{"model": "image colorization model", "dataset": "made-up road signs on poles", "train_examples": 245000, "image_size": 32, "crop_scale_min": 0.8, "horizontal_flip": false, "translate": 0.12, "task": "colorization", "loss": "l1", "arch": "unet", "norm": "instancenorm", "activation": "relu", "widths": [64, 128, 128], "blocks_per_level": 2, "block": "basic", "attention": false, "upsampling": "nearest_conv", "init": "xavier_uniform", "residual_init": "scaled_by_depth", "optimizer": "soap", "beta2": 0.99, "lr": 0.0042, "beta1": 0.95, "shampoo_beta": 0.99, "eps": 1e-08, "precondition_frequency": 32, "max_precond_dim": 1536, "merge_dims": false, "one_sided": false, "adamw_lr_other_params": 0.002, "grad_clip": 0.5, "steps": 22700, "batch_size": 256, "epochs": 23.7, "lr_schedule": "linear", "final_lr_fraction": 0.05, "warmup_steps": 1130, "weight_decay": 0.08, "adamw_weight_decay_other_params": 0.01}
Rows from block 7 of a small image colorization model, named by matrix and row number. Rows with one number belong to one channel. Each number is 500 + 40 x the weight over its row's rms, rounded and kept within 0 to 999. All counts start at 0. Numbers have three digits each.
After each channel's rows are labels from the 100 images, of 14848, where the channel reaches its highest value: "top examples" is what is common among them; "lies over" is the class under the peak. Only what is clearly more common there than usual is listed. The data: made-up road signs on poles. In brackets: how many of the 100.
# convs0: first 3x3 conv (model.decb.0.1.convs.0.weight, 128x128x3x3, each kernel summed), inputs 0-63
# convs1: second 3x3 conv (model.decb.0.1.convs.1.weight, 128x128x3x3, transposed, each kernel summed), outputs 0-63

convs0.5:479522423479526508480560569477475440431553449474466527503619476520517478494497481502587459460549527524532499510543494423522489514490538557511609573456507534523391461521461510500472398483504486
convs1.5:469533531558446423495450529500511460434515474526564508411427498467541556571449465522503478495473476581525466489546436523505536538524482442551461472533489507544477485459510490464471522526559488
top examples: brown face (27)
lies over: symbol (52)

convs0.64:479489554544427475507476457511485613485487549503528509500534441473514507443486474480438559475497590514467487527500487529458550482462587515481476480555457574518593467486442471547518516496530489
convs1.64:470478394511482460483536575483532408543532438524494544552474542510534538498501568493480519468567435543584468517548462438479509487519440517506483540557507405439433501537533514501593434536498542
top examples: triangle sign (82); struck through (33); orange face (31)
lies over: symbol (72)

convs0.104:479452484466554508445473494542453507486518490479450467462507472511494495486561563489505470459490490455525471495417529523515459441534479488434506503504524496511494561476471523499508482510513515
convs1.104:505581481540517393523557574476522572488445463520551563512567512542486535511500356545535479505484511505473560488497528492495533523429542434528449481503487558457557491552499456480511525538516465
top examples: triangle sign (70); purple face (25)
lies over: face (97)

convs0.73:491470616531453452511426437508520512527466506526521499514486503480515515499401499465615527470484396451423494505604477508425495572523534509508602540485439482459442498517492526496495503475517505
convs1.73:466458477493500603514519518587524543449446492517466520487549482511519472479494497511462416457493531500420534529370557538523454506497484514476422504475518508467497499546470479480481508505455532
top examples: circle sign (41)
lies over: symbol (54)

convs0.65:454533498570552500521469483568504372428440432440532519479506502558466531478504496512456506550517496506536544473505493463518480464500503450507512513563515524487455510547471583490480484553483403
convs1.65:489482485459474498519494505582403511565526518480430517554529493505493499496433540485470512504449439520423417436572496537450531517507452487475451525505582454433553512599588513488529492486493512
top examples: white face (50); pink face (25)
lies over: face (95)

convs0.3:449501442501540494505477510474505522486485488542457549532602527461555444456494482438518648524450525563456468453483524485523472461461518545488475531583462497543508539523474558432561507481472502
convs1.3:482496484443555440506490529533512498489468477433487604525489507512475508519510523494462426420528551496513510523531443487470468536508484484530512482514510453449515488464468489531455515493534554
top examples: triangle sign (75); struck through (34)
lies over: symbol (87)

convs0.23:456489481473550515539450534565488512573469550515443472481460546517530495531525499537498374593456491475505473585483511479553592523491511473517476448525519536483520595511501538509575489455560466
convs1.23:508523463492434504505511554493519495468496497516489521498502499497453478475530497516516536475421482547427512471489428538480390489517465517467481564540421601562470513552506435495524490540479446
top examples: triangle sign (52)
lies over: symbol (44)

convs0.53:407518488441416493476461479442442527575527501451480538444482499431526442530542508516473499485496498515578486488505504518524428500527482514497463462556492427470416473575485485512488542503479453
convs1.53:548460585485549530484513448488520510523480493549498440531467533499522445439435524529545464603449519499497505470492586499517519486471544476448537481438488549528588515511435504528455510517485498
top examples: orange face (27)
lies over: pole (44)

convs0.112:464449542527526490555439572489536493526501419502512523552493475439570478370453453469474483489529488500499519399487450505453553467486514517475510502530544486563525592492371502515514427497448460
convs1.112:522493558528468474519534417554513492522552580493510494443490493497496509487511524427514462513519489473454504532553467452494514508483529491523501470442574438508471545513482560546538531506470523
top examples: yellow face (33)
lies over: face (77)

convs0.96:498458486446468447494553492485454484434508499554486549462527483414556462512517550515492501500475498440511458527405450553414444595518490521463503489532582485465530493476453471541488550439550525
convs1.96:442473483477454450450440532489454509554459530466510491593411486541468484528544494461551486500477426507504476526535581479545467481520531474511469489527441562515466461569522537422427497588560506
top examples: struck through (33)
lies over: face (95)

convs0.19:511493514495513425507478467560550576477481487472530519479416532479454480462469471536439470489548523477523493489568525464501519459536508533453508546469463590574511485419502580416545530509460547
convs1.19:560493506419532556467484536549473404460486508486446441554576484549425507484496502446498540448449564517543470501400464495485530526428517512545495470503464514502543512563499467509550454513514467
top examples: red face (25)
lies over: symbol (53)

convs0.70:476455495604492523502540509513451470488543457497503514458470485479523479484466507481489452486523536448528484560512508525499498470482440493536502540528456486518507505498522522469427477570517461
convs1.70:512532532492483618499489479469523369533461482483510485536505508519451468547467461513496480552462437504468407501539452535494531455587530461488486478496431493516494502558496491566484498495476499
top examples: struck through (85)
lies over: rim (77)

convs0.57:426509508468494556475534487528548517443506479478526570481509499496489508460509510426491633540530467435523506531529427495551482467525556507513478494548524467470462541524442512541450472533513418
convs1.57:603518491515498455553479472497472513482540496481437467518494434463492531456567519462467414503518419585555442517494530486483497537431451522531457469558480519498509489478477480442416513498501552
top examples: white face (69)
lies over: face (99)

convs0.9:554534520498501497530532512523501464515471448510448475498449487474484522408545543467504446557527530485568495476534504567451568503527498474470526445534551523506517546525407505395469490537511435
convs1.9:482481451495452528509515576504516462514549522522533505341567504505534457520571486596492571494481459459495513485456562526574487526519525474513534568477473518556524473486546525510545556496483469
top examples: pink face (26)
lies over: face (80)

convs0.51:389499483583516493487478461509572485456450469529509446478386505468543505498471498499510478526462501463436488540501486506518523518488564490503508488507462537547536472483544485426522505500410510
convs1.51:520513500429495550477545469496465433487512465498424490467549563533518552550470467550470454395521547480514527467566498513456458546520495536506492544576486471516537471513501543602455539571528520
top examples: triangle sign (76); brown face (37)
lies over: symbol (75)